Weights of a small audio captioner: decoder activation gelu.
Rows from block 5 of the audio encoder of a small audio captioner, named by matrix and row number. Rows with one number within an expert belong to one neuron, the router's apart. Each number is 500 + 40 x the weight over its row's rms, rounded and kept within 0 to 999. All counts start at 0. Numbers have three digits each.
Before each expert's rows are labels from the 100 clips, of 14976, where the router gives the expert most weight on average: "strongest on" is what is common among them. Only what is clearly more common there than usual is listed. The data: chords played on synthesised instruments.
# router: slot weights (encoder.blocks.5.mlp.router.weight, 8x192), inputs 0-191
# up: expert up (encoder.blocks.5.mlp.up, 8x384x192), inputs 0-191
# down: expert down (encoder.blocks.5.mlp.down, 8x192x384, transposed), outputs 0-191

# expert 4
strongest on: vibraphone-like; thin (high-pass); white noise
router.4:621596557500449528465531450563513503476521537547549475454485477531521443432507546444489499501545495458505526486457470496518470520502451459486474489512510506544491484486579480511484534473454479540496475456509565510519434603577479496536475468543452549471543428555520583574415519456570529468522486518480501481553529507496451427458565464428423468454440450439489534473453522452514466498454495525496423465486471517431464500490455520523550466542493479513513444523519477490460497545465495543562512500535502492508482482547503451441419494549488501508512515499460465540569442467490542569
up.5:452493514523506532479500457543473499492492467478518509597512559528490509560422514493475512579546481583460563527509466500537478447501507556453515532464442532404464493540500484468502503447555515511537474454477486416483464496468467503564522479479475438484563454410523460481531426477469566458480556454514484505491408464425464504425512506539466548481543596577569551557511481436509445519470489496484469508572578511515440479470449500576532514515512462544519530539476498552461487435431522495510488468476456488498424481532498536445481472476469531549472539488469488546540524554474552478
down.5:436454472463492511500551497545472521481487483500569507499452451517531440468535504528496454568549528456511422476495471521476473517469509415526459474428499490459509492600516546517527483522480546502448544495486475523468533568563558506478515513525528570586523564480505574518439534462597504502517508546491443470543518517530539534510513467512414433458486472421389445480443557500507614553501476490533476469553527474497580477557484484474523479512507548540546482489483490432468479507568474556502532499511535497473532499446500422488523420544578499456568476463466513520500479501523448490
up.6:515513495562452466481556546569524506539548520489444448592551487513517607474479485501583524525516491591551477496466501569488435386464480563501511505487498525495527493556527528409489471492457438516414445530472497435499520539489541492528468507431503466537493485510428480425500466510533515492470509474509539552558554501543471426530462582443537508569476546503525545444453495567475530444504541548450464554509471512452484514546510523511531464498486480505497569515569493505554466463436547492473460489481519465468475553516449473464516482454496526476459564449541478483479527499445496417
down.6:486521451517497462468541479471582478462513519471501499454443376476486430457538489471442589560520500500534516510475521575527552532504435524517485452474557510555533604467522505552466489492514486465531565480493433530520546479535428528467538495518514553522479541514468551520497563438564487510465583498486505439487485485521543485517447527515508430491513441551503397523508576502502542526522555519533552449530578516532527497456494508602519559566466551552489538517521434494551463469554501458562538481504524474499529518455469547515548493523489515513523446410483500537433480466524490521
up.7:489492506521481482570503475508462562497492438475441516562447453473542481503529461518506487584484560518587490448554510516475504444482428518451462462497484537470555515489455477549460511524445551440527539571533502432512470466480556506520478578516515550533507503501428434483497461575399559499457494522510563477482453489540539501514458526499540525514452486468443468484488460501451474445555521474587576604530519537521520510468494515466583519464567537455500515530489476432530503454489455477464461541515461542438461490478490484473463479515545536387460497486511561497578509584504478478
down.7:483524526564466456432564552522503485528509522492502426533515417522496507540456482543450463495483487569488560490561512445460463461505480497452520423496449500483507478518583433458532417448575554494579492539477471497474483540474478517476619509520517528506535457592523543517541471486550519499489527442463545468453428456515501510544439474568497513578532533525556507517489487483385506500524530506520602513483593496515448501487485468544549513559516532503519587497494430499487457450460518516507506482474425452503463437521501477554450520402490494512500539492463517503498499496480520492
up.8:486460496461494524453485560450524560484434486483473524489500503528563583472513435544513454507380483602483484468477518493492494455488515496480471550524527529584496496514506612488440431527552456519484481532528540504461463478433492445461470466508444445482545541518515519459597504530500483498447580478517455546510531477522578520496434504510485505534510550513502528493531484635496514446546581488503509475507552483485490464451514548431446497456489480512492481464471469517533485458477532549465482471503597528482479581522505588455547511438478431416487504508489470535518489440484501485
down.8:442471551488551493550544509559554453435558434498534493477483491577512570527525460456531456496602476530451509530518512506558483518530491518554511466414539524513513520445479563473515476503397477472587532497559497463475452539520509429512533480532447464441507427497453487492495447453481519429489485518498548568555549520525502499472444519511483504492508504506473448549549508400495512563444492469481485539587519475492558563521526483518531473480486471536552467563588565530582518514495507531489559467445484407515483462520425463483496521467526516525511458419435500489523514502491481534
up.9:472462537487485505507517448454480506512411493441502504467472525530537500454591569485409488531430463524482455569527500489496514508553560475504580489511586476576551484538502581530546501481493450544533521443560527497443535495448496533516426518533451511511461501436456513500506515467521455487484490498514510448491473484526574459609515515478468493469459566533540482493559462527445540536481453541503482471466445558481487506585513518500487433451559448465504412499469445527446436519496516499442451448501589475490513519435543514477533493532514439543492563512553597471456485470491504504
down.9:458515511513468528566487504550566450485456419493511461450542467477459543510411402537482491530496486467556535545520517484449491538530512490501434481514515440458491515518491477506444521461509402478512515521493509498475517418412504501543552539469514493456562411555486436490540503542527463447468512496442477484520522514427510529437439550550516517532496490556507490497473549528520501530399547502538590522491546468543510511427519591556381530472504464460516555526527515475580475572582430509439503552501479488480501518443473499496472506480523515472504476470527522537550546512531530462
up.10:491484546563467477501471539573454539542485477487526483543531543450489519495418535527483458586550545457544556530482501445527542519479472470516567475486466477404443416453459409509486450514522522569535485474472461503466462519481511427506488490456520544563497539469612546504505508524522454546505468437484531507513468548550497534559491446495512567545547566496585526541531482495510485432507494541490542456538600479562470507538520474489542493465456451490494484496448488488506467500515483474515471492423432550519456521468518472443460457436560498523538444496470430470584541535491555502
down.10:438471441473502522558531542483527465474548523540490492484475508562517483485514496519496436432543483527466512510499552533456466490556456484538548437454513502497494550542490550540617518478478545466483567508462449470449522517531542455469539547554485465537561513474476574525437520485487480537482480543517458549539551501514592439511444501442445491421494488473453476548453536501550533472535540483482450470490471566475513492490450492427565501480538557591479451554482472515561422491576514519453552518568545408529555486502548461455497481541405484490471502468532529433524535454475486489
up.11:490455471461449527465561447514551466537486533452541506469522574492507482518582541443460552509461537514484470491493481544550482529565591459490639431443511494535536476515500458476581429469539503532468483443555502500528477532511517538448510510563436470487483445456544488493529522437472517501504505458462508549460504525459519517523543523542468487456502559473559468511519489444481445552521488532497528538482459434566521470515470539441479491513524450509547524411465497504410524557504505513461506467572460405459559476506529567460519539527509501571409546485442526513474445480491490455
down.11:472561493486504455558464508482508475583401500431477443453520465510458490436456437507493512504476472495543498540503507475420539517476500494493497557504507490505478510562476515579438581452512467450483524468474538493415487448410548570534494504453549519463533443542481462518510533534516506449502463519523471509513470495479545545500530495484464542472530449521491562572479511494568573449445463493480500426493508541515540489471508518513439493505471478452527475594463481475507428499513440509420400499522557526508437549472408480544574405490491469423529434557534527522500475494516500507
up.12:456494510472565519479564403560504547473545539495458434508569483528518574591485507503529592498463479506448546528496479559522508444544607533488555521471458506508520456495515474577458514507499455439522535487509512529532508469449485520516498508508509544461437450474477435474488444487422411463502512521454514499480538444461444461482518480492516505551483548497522442548575540494505474489493444492472457547551491529532463514453519476486449558536479437503539547489547488549518527500498445498474465509503516450401472464542451529508519434502525580610486499442548548579503527562529479528
down.12:431489483514518499479502557526502471558426514489577523482461490518434463423463451556488476528499502515488533465521479478557482516458432483520476510491553493482501551429464448559511513568514516555455521542480543527535518490477580483516497443477526521579465508562516550498486524476570532548519532551568497494535478477478526599427479469542555491531495544482447475512441533479486520497490442520448499449464529430435544504546469574468517433441478541556523506544494477396473444437538524515535521492483519465498434612511460534501531518431530507526528458496485437472479426480596465516
up.13:495511557517507499540483531534467481543539536495502460575488520509489486533433584489451475539551473509500520540484517502479516533483533573520508497439427445471430449452478385477514489421589511540534465508503490479446494489471465566539560463465509470477452479474567520528476451488547510469482541457470543485488365504493493556467521467541492559462552564509625475539542525471514479565470436468460484517460532547518441428532496469545534558583512476529543525462507485485430502463521456458496490477487454473552424474517551442470519469467493524567460526515469463510505542535495557484
down.13:453435488450478498565496549455489580534512470508455449477467471564530442475488511539525484494501530509479449422518442542467487436443441429522497501494491547468495458568465542576541547500496527453457540507425452509495483544511579554496518552528511568532553546502440548500480540491504479524487493536527492501547523514466574507551490498489441462464492451430414456541436561489518558480515507471516478470482441557501551460522447534459545487484499531541511473524461471503518540570547476539469512506571549527473581534468528410492480383499531531446562469521521462466552523482579498485
up.14:477482454452460517540551476474521564518469537520542559440424504494520472424558499467498454514458534455629452449507471499488558543563464467495459528490532474474538485499491506504497409504495555482500488485511521525488460572470458449464515533539480526499473505497521462486511430563480503481521511498495566492519449578528520549550501440507474546553510489454511452471491441486482497499474509515570475478516504474498485516497565560462519498420458459438505464473534508482429447544461488501560509502532562503378530459527505473435536505569444367536409528495424521456534529475491438517
down.14:488532478495506530505486482532474476527518493496476480562630531585488568505475503496480467472522507531426523548482558499488501457500494479525488527522501490439483472559498505508490573444492443531508482510520503488398468493504516516539434607443557469544533510522407456486550561484460495478498458579522430560462541499470492428499535501472517509461539514536549587537482540502594460486498497489436462474479492429492441507462499507489432509504516487479481543539527455529554458490502490534356451512423538471554446525507496515562457525463496513449449492512575560536465533559504531468
up.15:453462476528498458501482416511468477541523491511509523481543551526517544485382523494473493509512581551503571448474477572460497396557478617505471503538509509496501492570566491444493519500564468552453421523479471469433432496488519497498509536446510507521470473498468537443503430518561475489499506494393471549468498509533495465513508471445517492555453522533517520459473491476515569511506501506513450520518522491553495538498475505458526476409445491553491531515469392459581506482422448494462503486470512486546465511514553511447399457497512530553508540494506466570401533502530549493
down.15:497407399577555526494512543545496537514430496461497532429492440519459479406518522492555546565504493496514543455426508544551544525497479453528504431427471432562528526492465561534534510522481506541488577473450477527557559456587468499484477485494471555580530533497466463586412498440507440476507524544526489524499529490522547501493499512492471487506477403519454412508481432488500536550506474512511469452570593469442500483489496499482492496551539511526511527534533539507509464456597533482525459495520481492525531463497534472510484506465519523533506453403472478505516486505468423463

# expert 5
strongest on: the note B; reverberation; text has "reverberant"; text has "room"
router.5:589547613479549532513512536505509469468495505462461553467546493487432486517443490527519541566473534479501460504448510551517458439464525434480576467516528476413472453449510497549456515497521407524506475484500503533500540512498541569529486522427468520541469481474481445494445517456536465457507527494523486513490566483463503483525522490470537458418491488503506529511491545545495489451474535445495446454410517539445425437436480456474402469508442509504445468522456525535536519566567496421529439439572511506477443530542462526496496483464577530462544535441503555494432508539544499547
up.7:508512481497494474488481471446467514592510489483487569508505475422495458504482546484539472453456531455498445428550473420430522536521482540488549499496509491484496499501504465465484541417494497490489497517464472513459449537517552456498456556449545562519496497481452430525533407495448506515548402489541563446505413433456466491489490501556587472480510458526501445484497433498449494464535491519598557530523553492488513496474549558423480523432500541471504518465491474436441453518448520471468395551511425533447536474464532502557492535466551556504474527553543494472559503534562458464
down.7:462506425514515576496525482522519528449511517552494473476430461498417567473514470487506567567468499546575531505508541437524455547544461490469467502476502479544492556520594494511474397590504499531432458482557528502532542468518450566469497493573529523508521518545522573496460528544533527489422572482490493529473472560460474480496567504576434442544512458529479483538501484531515476443496553488484463581453465459488466490497466531488504586463515502453479444482401479491500533558511513493509486528583557562520414504466527482442499511481447440445487508512559473521481477521436499498
up.8:515471500515497527478546453464517478530479520499485511471447521479474425460560528498456513522443450554511531423539489453490456559526501496468461493521486489601418531520524429486552479516511428531517455510477476547524484499498395497480520459560486394536500473448543544465476451555550488472504575487491543475506496553454632470456481483496499510506502498510552500557511467518432476549517528576560518482499505506627553527503450596548543524441541451501460489527453541537434525476512503491522548561507471443442516448490528491478457532542480465559502494549513543450533499431509492471
down.8:423493455458505556547474528524566508525529553489507628525484529484479585546523501484598538450475511450482480542581478500509502571449483505519487478465496422495462511477514519509443478561493509460427454463442498488524586418472559505561495523535480503478434516505477498517545531553436537479488456497467519545490507514468513507491545476465527490447470536508510530501546483550532553501543489543423459553513431609447495493560502505499508538455535533537579464540504501500492477488451450455503480442572501568439516566531468518457540416548471561451474520532521441483469491498485450523
up.9:472484497476544490493503515467495536476508430405476569506521477473521503467490443519507440465514527423478472417627410488441487485450458483536438504525503518545512527527495490479576496510493578515481529554541437537496471533483520470459598551513561435486544567510486424505526515492462569510439457509490612551521471441536551550468484473530533507457588470534541413460439457482455454501548545559526558492524562484538509516500505470458564528463444482496530498522521471444468460468490493519431512523468449510497509470421533526523520534462461504473463474470514495480529461546506519489
down.9:498484511523540488555489566517534557519493540539467532548538445468454529489551482480525555493387569531556516475561496490475556505500473478486477482525458452571488513503507498517461433576488495517481509533574556482490518456497513501493486464601515449482488512510558538530537522540476497472438528453535473531457516503406509483508549515537474440573551437457471536477505453591540504461575545544543488565492471445545488444433459443516511532449558554429478449482449506494495572471503547447462530495540495543503458539520499523498544513521433492487493514466506444482593492496379505551
up.10:506502518524522499520530527472619471560512549442431490530531522532443546490463512509482548526520443519548597481555476472475451490484442477545504493487427488485435460483435483432517424516517458489424499472412441493510516501475436504513509488499515453544531458495543545426430452459501458484534496493479513581489491521497553476535503440522457488569480560513521494457539524593427457483524518630482543497488520550565527534531480518535569495480505508502486546526501491505443504492482527437513549527517471469514484467544494446526537478498433504556502460541578440416526466476531519425
down.10:443484436416539531525468465470524508442516504475516493465473497527489539478548491502541532558474485498485484495566446491451555585491579498467485501481551488537478538483464542554420570521519526445496472489476521528489555419468602537608511523549511519477548550542456460503482504489442511430488452446523557501539536521501476542494484492461471518409573484537491537593477456494500576503537463507548397523519472550420508439504480497492539527446473483539545522512504510516531515525554456472501533492551490460484494514487494557446488436563533601487526542471513478524440435466484439527
up.11:467474474459464495473415540484451483502466510517504527466484537477482458513520495523461471523542595387532480462503480456509530508552508437451546536516570476452477545454501466521536530510465601558501482521411479509437466501524533482508483512516521536586488494450503497483520545459422470596468513492554572478504513472454433509496563568519505536506454464477419471477472549487556564540569501413562534512548528490553475501502534465452543517539496522557520562480515472502520460517493509456507430463442454522561450544519514534472525531453519493427466523534409457521514446515471465572
down.11:519505563516582599517624543531488512506515492483475447548535491484502569554487498494456513506504430504473518472505547506495404443515486516519502484434463494518504584523532467485478485521536470526485547488593520497511479480498533480443530504525530454429467485566489546414466510575559533499405508501449429490516528520493602500462440514518445494560498463520541507496560524496440500432540475497520461513511519436430576562520447487560494510484452460499523492467548445477543549513511526510478540529590515463495433533533471543453556560513469478501495519450488502522491540423500521431
up.12:509489518551504487528593458473491568571442496557487551461484523455533476474604550500537486533487578496515454473502553507496560537481488551478492478458447492464493472505529522463488528490466554544445503502515459558536517484498512503524436574481457471574507582531499397486575466517473492502509419467514555486475491523513523469493497582545507528510576473565509424540500480477459494539518569575565490546487462554518572521475505565433510550425509512497495506446500501470462451477480547436483453592489560497450511510461579412491495476486473521452458515498505532433546518480503450511
down.12:494499456465444478499460492491504502488576493584517523511427456495466585518516448547480527482398544496543533530520491542531501513546490493433495483506445489552500622508580459491441442524480477522427490514524534494562525479533452511461453515584487478472470495481494585568466513541478500521482527592483497540472470538435478497467564562478470496554475493467515536466431497531605514454582515507513466560455504459517462472484452446503531541491599522547538522477442436473468518515511527479537449508538454534501451567461476487497467572476415480514454507499515448515484476555491482454
up.13:506529535465486487562486453479457484470490468508498480497497422488522521493693539484502484530486536518504488487558545506520441502551478528445430475485501503502556512552527512520504508564460483498526488554466517485487524551513473512500459556537480476551539513458466535409452516503455551457486521444517494542544480541526597511452516543493453451479448485550528565595488492442420519484487516449542496566550469517558571514507478532463522478450487477473505489458523502526565443520499483538474513533518522491440411423471568467523477457507546449468457563433533434480521503473481482403
down.13:457473531494487515564523527544518439566509507510523559497500511456487493570429484451481539475472516473492528546513501510459522550492570451489488485472451408463377519445500453458488493464597547569421414420510475497486540480464445487522574497492495551519443512507579517552531504560513479497530526602457515510513503450443434446504494497505550526542454493545505466467545508567569473508594494513487485488448469479440518526536511477492462515500543528583470513482497523482464500492475526465525438441488454532478548495437469547457472472501493489572523454540482559529431548509561493451
up.14:492526492498447536459496455416473476404535423507533508501501508506478495478600517487479484515492557468552525484452488434552492483498512547446491551551512521526579575429476461483506527503447482539523472508452520512462502483489504506532514525508481466537484546439482558444477469452495521583461480474555469535505453548489545512477569568511508450458526417522493477498586526450571493527473537470506500529462470476491516568524550533505565486466422447459482422420523545491497473476542530514533536566451522476508444454444539418495499438478534523470492556455510413507454557539494541402
down.14:500459519520515563526573570575529473496547506528462575569524499500535485521461547431474519474459497519480490569515517590484526491526486407538525433411461436464427470469532458439496480521538522565434518460531529539568493486522495462471526494525484529519450489542530497497470514525491462493534521506468557515501511473383483420494520492458491527517459523480499509489495505533537560451600517529503493489497467490527504545522525548512367585535574484566529515504503475475433535516486498501455425454515505508458513566483498495466461469522499441578508521515427583498483508479452475429
up.15:460482540548483513503557430504533536413566468494477470465402568510515503455621585446493434568463531513539519465504504560525554530566486512433436436480468469537521498496471530488493478468423510521523465494573473449509554471540440457492479505533510504528546511511480565484473475485505542458468440504513581555503505482526551463501485496471428505511507469503408498498486412435549522509543554496508461519444453549551523516506464542485504438491503419522493443483499549544521468566548483512544543549490534491483455483475538504495511470495552500487429549441533501422571498456463502460
down.15:475449449474445456514484531452522447574497453544532575536553476497513497566463448529493532449491546515507530566544484491483582491487462474420485483548437469471461472484526461441472540491565561524443440475527480463562493467532474486542521486499559527424470540490487516507596464530474437490550469522469532517464483482408453504492535546503550538552446492586519557460536531563547453493541494550456580518525502452542509511548509467519413445544535561563502513491489479434471458458472507466449407487469489546430475531482477484441505487516465524532532484531443507540455523527482506448
up.16:481498505474423502464477493417475525493442508468508405529442524490475471470569503519473500453466522538485514452588455369496463508528507534461447518562556567556541570573553453484525462545506582464456511477535516404523533504481452510486500468599486485498508502499547479452496548604526524452425545503422522471533559503499606427479435407501511500519565514508473491494456497546504473497498516528546509507483499510558552509528461449583514522466537504471427490469509509497483536506497515487497522514526544499462478491477546520537488494512460446492494516526503525440481499415479481440
down.16:494508567466534558553513464507501482557562560485445565471556574473467550556489492506539552512479507499464509514551479478500539541507544499543523473500496485469417464423457508482466571544539467483415447458485541525461518434501516455541515480475485475483485452424480497495503465526447533450587452500477510513468461446447471510490566466494504536471462502490472546508553441532565479480475462458465469555465428578495472524520502493503514533427486508564565567476513541608485540481506467475495423488522493530440497519462521485499530445562455552540448588519559461478434553544540451561
up.17:436508474510587515518584434495573543552479467459430502490459577498482551496462525547486504502502456552462459521531494467464482497466520529527481491468405464478440558562540504443542510491563361489502474557462532536473496510494472509474481439492522499550495528489511495549485436566522498521604513594509499507485467502470535469460472465527481481543503502544554416479552502527465463568469491579534548474513502463579477553503492615539510468428521478508470561527511520507472522434491554529521552569521510510524479471461496476472521530482447531534494460513509549458484554528565477540
down.17:510493460441518358460452496512472542451499516533500576476444513507524477425562543512504539500544542444529455452489537494575576569467448536484499499498493568548540493538401533527480530567419553536436489509487495503502567519433585492532486494487535542530485508515441507530486521505434581527484498471496574527533485491544513474501496455517496521509500527479485522536455430531499567452509498523488477558471527600508508442523564472492572478484566493417464449555493495508513456545510475520478497443531504504504534517526550568501500479554509497493508510502538457433470417471460414502

# expert 7
strongest on: the note G#; root: C#; root: G#
router.7:568565537497492479512420434490446495446474490512536544516433492512474507491547504475549479554455540546551471453474523530512542536523486491457509537553573594557577573529492463597511435458529492475502509539559550439450536482505508539491424459567501512513515485506516470524448520456523472426493531478531503550523548521548581455488506468410468495431499551503536541478505503493448480513556514489462461579466525534451575465524520540540485540450532552443456484499469512506577547529530491506524451473556514534425499518455453532496436525511480465474537497464446418463554487478551496450
up.7:529519476474488527490486448526546509431544493489512460517473457586523493514437531577536494499501476500544563555432436468506522537491435468483441564531504562466528484477468491517434474539458552424559536527484483463516494511536525489549543453489458488453485515435459453508462469506520485443504477432434501551527546535518510528556502438587550495528431521513517450506593468520520543452434549561492590511573561563559541499545503464528523489515467510453493461480472484520472488499483513473529527492468419569438509431538448508551502418503505538526534447540470457588531556477520482531
down.7:465512546484476525567528524471413523498491490483385503523453526518485464464541559453400504484529507500490480402465569501537504449495527448446524468486486494459493525495484473500557485436536487579514435419481491501485492498500518504483423525495515464571503547549519496450453529562448513575569501501509459511505524569459496446473543535482428489490472463464468498575483496512477486598503545592498500526470475526522455528502421492456520484464538478482518523472473572537499509497578544528475542536547587561480452469485583400442500509509524496444478559481554518450487480456502499461
up.8:537514478522517428487529449426532492471503498488498536527453424457573481488504489451575534516459526436512464472515479497447529495544498513524390470520549442446478520442532496471442471517445483578498520532557511507515451513498513458455508509483492537549511450549483471606570422591506620493455517540451464559494440453497539542497467491514480494547501438494542485458436462529512530509568441472583529488432497502530520542413459485473584508470471542491492494554546436470532446524454433499520529563475495547497540508521530487536476512544495487459433513553507448515505492510499544494
down.8:468508438464465512505454538514476408564495502541475487481510531506504510517593503502511513484456513495587439508541525444559461494454483520469530568567523572500498483509534507459465441502473486517528518432549525502497500483514433508462464499533469419467546491547504525458481499508532547496474542499535482474467528530484510425497552517567501491548536540485447598511504491492557522528552563490480508568479563478477499459485485517472489548556612525564475483490519507509472450502446519531475461438525512514502479474461515465507509562587404410448445578538436466401548473522394472484
up.9:495533509542522490506500404516465531465504496503504470498525512558532497445484491513550398515532518507499457490452458483543493425421444479476486465445486508486550471595503553508467526488470544475561571546501469419508441559540583484553448581504530514468537503426445469489540512466466519457533414514441506485501519538554426479592516520494544506511393552497436535426525437474476461489424497513523607479557499519487478494521496467453495519481547443479505466491499407426537483500445529529476507476459456558542474510477468489493502476500539545461521534489470546519542501562498521523
down.9:460516468463516520453516465467477529516436520481408512522440463463513473523470529456409557485508496499506521473519527456501548482485509468450512493469501535543554562516569429507484528476542522535545465520557549488465489509429436535459508552521500557523478523567529383534551481565496490471564545441526534559445484519416449512478478506447522480543491511490453469642522453541500521489511509559537478537533492493509477571523417494482494580488600548491541572524509577499478517417542503473561512486534538550473504466495514468441493458532516528518511559557479555542492479491490467468
up.10:487355431529484463455500492494456513516416455414496433447541484574526464505441505500453474509512487496454439560447455532518495481419511505566518550556565575520511442583517558421498498446551482487559532535522512476498469502516508533522529565472502520509501540415463479415556489483527459468586469521497511451449524515488492531553456504519545530527447530542486492484530476464521503487511490480475568424542467506463452514524561563440479484485582500488529498524471440459482456520477492517484488501458490522494516509506490493501488505469539461515512503604531584554536560571472501499
down.10:450427424488496547492568492511561528483522514471535513478606495552554521493468491533467571445522481450458557516460497513553526441513528491517497428464488405487457494557554476460541521482520531549512494565529509440482487565500528471459528577476494547493446526532514416530550526517496506518533510436522496524439500504551468536528529500496542504499551423528502415504491523523508509495430469511451447430527491546514446550473504478440478515505473424493541475491501439494499531426498551546482563532512531489487532496573472402515519451519490514591409432466482528581456522496530549541
up.11:496531444590500507534598482515519492534488475452506523410517388524543498535508493530463452518482507433504478515492422479512459479472508488488493457480465508466503478548551532468541465481435460531492490554466479538479479479474461537463549577500531549552516554506518465437544499488552454540499545545522543463465518525487476559490505466531532494520456506619496464469423521460441527519501528535546575449519501460516447537470514583423516486490503521474512515461530467426448445538460482542551456571458487485434478449500428509472472504472567456490461511520503612536503505618478493514
down.11:469439451499502531465513460520583518497569508509531470472603506540514545490449514529537534442510495466475621494473521515534453446473555511593470453502514469469417499556576499429436469479543512575548519497475570501489451485524550511510532547459491455460525500508468436478534480539509477474556526499527507567441533517456463515520532477502518472549439491509493464427490510491508497545435520478439463477424529544532447512464529522500468441525481443488527514556477475499518518480419546572532551526526532468560533465583466473487498475540477479585427503471515544573512529514502593530
up.12:522544489627502511521518496505504504548485466477494537443498445492531505535502511508538519589449468465563522481406522584473549502461487464478538519513535545490490598467442525581489540453511448497484507551391491578483509484459438496496489516446508516508388496516452466438476489517537454551519520519535474453495498550480557520556535481468544474501477489508549439541533530549458520535473495493517515486466484588587562506473505511484486528518443530436478499507491576546513504470483465448450484532515469429470542486487488482435494442484572593573574454546544483502532543511520495484
down.12:493492539512477436559478529418419470538514488529428517512467549570462433488543504481443453495496533520540487514494524496485482508439474536521470527476477476483495460498468498492527577487504466530414448541487419564489507499539591568564464513445513448561512516415514509500486536496465504479513467534526491495522499489447511428491488621459433457451583517454458557492493481491500445538511548557463512507456493503505483491587492504514500499473524446518505541469458523544479514490516567457445490536507576486507556507444555486546555515487460519487540584569527517491421521601422433491
up.13:512536599527496492527519505496470451473485475388513460499512501495498559489554509505445504573501471514548470501545572544496518578444511495460567456463474483510448455482497570543560487501511491510454453463524505485456471465439479485533534531505489482561527497408487505416494445459495530424490493575527538494546535470502507455442509493517465552490521554525545533519465466538467445548500491540393502606471493505504539488564490512453481516466538444538560578505521505512475525498521480472485414467541563438440495511409532531388473508449546537543463534486527494480462525544449485459
down.13:531517559500509418488508427504506503550511487470542460543433529454431528544475477486573504531532499484549516493544428520456514488521452495561454499536526547538498510493429420564496543420451504439461474493433464529506492542451388516535507478500533521517457451510518506531437489425512465443482481424434485455497508451553471507541492527550492508575513547486453503530478465473401499465487472475527524535465523493481533490518514497522534529467496532469481579454499546467476531490520444447555462478454476398496516487449480624490532520470511541538582522510572488533517452590528479487
up.14:492503431490515480494528465478529503458537520530478472563493413540453539554561475486503533566524479523530529536469466503500569511559434498455448535484492527524515562519475496481425496511461554456565513509514515519436512478501525505473458483532467494491490483460418505532494525553430537470492499481531521454439395482448453523537513583474500489520473451492483479555576508451566518497523508484593480560593475512527544487480554469566527471558545530479557522531577548498523451461492440479481558517559470468442496440575481418447457479532446548465456425490484515496489429530473417471
down.14:493493538569547484477520462445539499526475509437484510544538497524541506454480498520471433444510502465464512469522519450492556517473535550566522546472464525558501451531543547482456457528540444538530444510456499447507460552559538492540512518427516446502548499527477524527537470441477458490534445550519504549457526518493439483525545464442557570425453560512483474511486446524466520539542620499495543436520546518443509505549537502431455544427482422509508453425505488508476353428460535488481492504441532544525521509566524468495461511505431497534441549560506520502479484501490433464
up.15:415398475461508487471454546470530518487530442558488499517472553550511496530523489543456495558532537478541458501482518514506485542482473484482591551497478494509477507434401543548462556447493514454512536486477511541443562433489522521527486433524505453471471531531421485493466504396509459500458498469551469443451437507432549494537484577562528490508509532515526484579545497457587489434548527526499532537477451538575549487545504454596511553553542532495469463539474537530500454447463536515480497483484516534551447552493525482442536493452547534434587449472498478501488522477478539535
down.15:514451544525556511529499506550494453503514509471511540510533507552444510475465515493460471422512519472475520481440520511489497530576554521513471469465469371477409447470467500511527498533533448502539462467477538543486457499483561400412540542481455459509530488486561549503520554423496511541497462524563498517552548536457497513498539470470491489485521477527580498495515544480487490519471460484449466454551544501493504533538531493484425433445391441491519431459565420518504478508615516488528538523487496556554517482463472448498500574477550521531557547469432528561494509471565574503
up.16:455463560444497501482501416469485494464471494445507471550500500523440501543543501523520468524555431505539481497499505454510510566475474517451506503500508500524544478552490559535521499538507579401531477492545451440468521495463545528509512505522489485474547503441493471479541527448462551404475501527546556476488427474480494479454511511575481574477547574520456528555540439507503474529460537491433547562528447517474532451540499439534416439484555503524552535524548531500406470477512515532492440443495522505452463513384447557406518492501543568410490502496478544486508502508428452457
down.16:483518557467485470486552478479524508456446481406488461519501484505442564525449502480498447455588503460504509432476489500502635528552458509544561509462549559578527545479451494518544520431538498486524403478510517502523533534450428419445488475508548485460449487530433508523496444416485458507510480464463479552462552502461442486539512511509511489603508496438460418589536437515441487511545499564513515536539550520440521523549501496484480517431477536516508489462509508544511461494553479480569520498464482518517471454526485533432475508462507518579555529474517512519543420458518497475
up.17:508497514550587467518524468463488564502502473475482539508447432478587486522501481515508495428487483475487479513504434539449453509549477519485463438424468452455512507506499528486476498512470568494487488529508528520491470457465545488437509525565514555505473520529443472615542560563487510555424501554504484444477457496524589496482508551467505515459451505431485483421392472488470569575543439461608474570523529492474543525462507539521492508513532512505530516451495453429476440522462465491524565539479496517520567585577535510531475539550482489453478524513482531495548436473569542521
down.17:515496458486464552425412523531457468528430459502490553487506528445526465510536508513493461500459485514473458531522516546466426507393441559542564542517505507530467519448513527455477427477543475518508458475552571551540515448519420492494488544468497434478528464516482510484534491499507535482532573528578494535471531539498502470472513512515502506516477547433472558481486471504473519516530574513397504552483495461508466532472400513502506503496598488549470508509497539509506500560492554501489516359471446552511492503510501519468465485559445470493488574609438468482564493581435535499